Weights of a small contrastive image-text model.
Model: 32-pixel images, encoder arch densenet, text encoder width 256.
Rows from block 23 of the image encoder of a small contrastive image-text model, named by matrix and row number. Rows with one number belong to one channel. Each number is 128 + 24 x the weight over its row's rms, rounded and kept within 0 to 255. All counts start at 0. Numbers have three digits each.
After each channel's rows are labels from the 100 images, of 14976, where the channel reaches its highest value: "lies over" is the class under the peak; "patch colour" is the nearest of a few named colours to the mean colour under the peak. Only what is clearly more common there than usual is listed. The data: numbers of one to four digits printed on busy colour backdrops.
# conv1: bottleneck pointwise conv (encoder.blocks.25.conv1.weight, 96x312x1x1), inputs 0-155
# conv2: growth 3x3 conv (encoder.blocks.25.conv2.weight, 24x96x3x3, transposed, each kernel summed), outputs 0-23

conv1.49:145127074120118126118141133136142109164094146121123154141113109108100094060133175113172141169100142114155123146126120130165130088162118112139150118142153120102115094123110176143164103113110112157105143116131207142133116112154140160113097150170145119141144144104170115138161128136108170184152113095109178173140097135153143138116123182077133130118105145132151177116118144155125119147108119150106170126145145135134123180134125119106131108101101124129136146135116120153145
conv2.49:116127088099161099118131106130113146118122120140123123092117113078179160
lies over: digit 7
patch colour: grey

conv1.40:102134129122119153154121153167140099179147093112185156131107091114095110159111124111191118097069116165147136122160091135103127128108126127152130113127118122114125089155099139076119092100115130108110102143092119151105111099148118127107125180098144122122144143128107117136126090157150134200171168120103129130115117154151123129085121118113161138103168103134126159153147158126123125139072096131139118145140128128125147123137116095131116148145118121126128134120128139133111
conv2.40:124115130120122122153109202122129120165124117144139125110126129113062127
lies over: digit 9
patch colour: grey

conv1.34:140130173131108135131124111115145164111132153146194163114103135141149147135116092175108142107145122105106118158107156147127133132175179132104196146127122110122096160121126118160111094088080151119131165121086123157120142106129135118136103142117146135126099122112146139079135140092143129131148127121097059117064157153119080137118106123124160133132120132109136116125134138124136093065169106106104117115114119118144133133128156120134186083142110128173171118150116106089136
conv2.34:123092153153124116122133140126114110157133161129123114105123137043114140
lies over: digit 1
patch colour: grey

conv1.25:120107137114119097175129081096102128106097124127046131126129112123094134110089136122088146105128136115136104150164133126124104117136129123117148121137122155116113168106138135107080113088109129134115117141125109149117143121139120126118100104135112128108102103149128140116107130125120132160148124131108138110090154126137124100142157128099101112137103133087064118111131115110119144114138102098091103122135131122100135147144139129125151105109111138107172165177131114106064
conv2.25:123154133096135098119073104089092134119119124084141122110118134106102100
lies over: digit 2
patch colour: grey

conv1.2:154126117137126154091135183164131078183124123101114145127118125119104102106134132126145133124103091166091146128165123139142121103114168130135132125133146075169135112147140139150121142137132104100106152117118115094129114133130131112103154122157128119126104113133154118116163117124119169154123115132064101175115120124159152121141149125104144118102102124104120108127159120150137117145088104158137109138126133135117140145117107099138134152121142117080091083134120115114159
conv2.2:127136135137125136179131194120119110138118124156131130122118133108060130
lies over: digit 9
patch colour: grey

conv1.56:117146098116112134137130117141140164234128114117129140129135128123124106143139147127139092139117128133144156098141140093128122135091098097125122109128101155155138106139088101050124118171132132107123104138121132164131142123131106103114143104117122139123097118117130121122129139106163119121159127116101102179122118124072107136123161115069121143125140114116121127170162129127123115123123111120122119087114120131125172121107140125176122138143166148136108123117124144125135
conv2.56:142139115137162128101062173106157113148110131100112121109132150103130118
lies over: digit 9
patch colour: grey

conv1.50:084119158111103091115109138143101150187167132137144117090087121103161133115131108128173165134109129142147091126151139109114083121110115130143161124121128143135154087126113154070110101123096113129115119129083152164126131115106115116125129149115150120109131132110072126165113104145184100130118121125126132153132138120153155131116131125172109134129121108146106149151136121117128109120145118120132110101128133106148129119115134117115127104102149119083135152149161125142112
conv2.50:136157115135130118131081206111132122176121126133135124110146124133100124
lies over: digit 9
patch colour: grey

conv1.35:142139112140118140052126150158158149112137143110104147135126088134119142137186101148153146145128136132169154126146133125123138127124137083138114134096128073142120150139129146179093107116137134134123127132097135099122134098130102113107167094146122111125113106152122122132134171117113127111135118136149123167090137159116117117143137108108127132130175131129153151141130145144126155105155108130121116091124099162141150143146103082178117147111139105109152143101074103094129
conv2.35:141111106104164086140150148172128122135113116139117120103119132064154134
lies over: digit 4
patch colour: grey

conv1.87:142115106144136141108129107110117093068116139129127109107156134134141126122104121153103121103092141125119091118106136119156087135169170114122128126163153103138146165122152170146122115164098153123125148135148114106154137106128132157107131143162126140131125140116123117101119121098108119122130125146126109102101136125152125156139151094122186124136141125114127104079104104159100149164144132108132118132126155099093118157161115139119110114149095142149123117135137127110093
conv2.87:102150143124156098112075165105109119161143116126110108132135105084108143
lies over: digit 2
patch colour: grey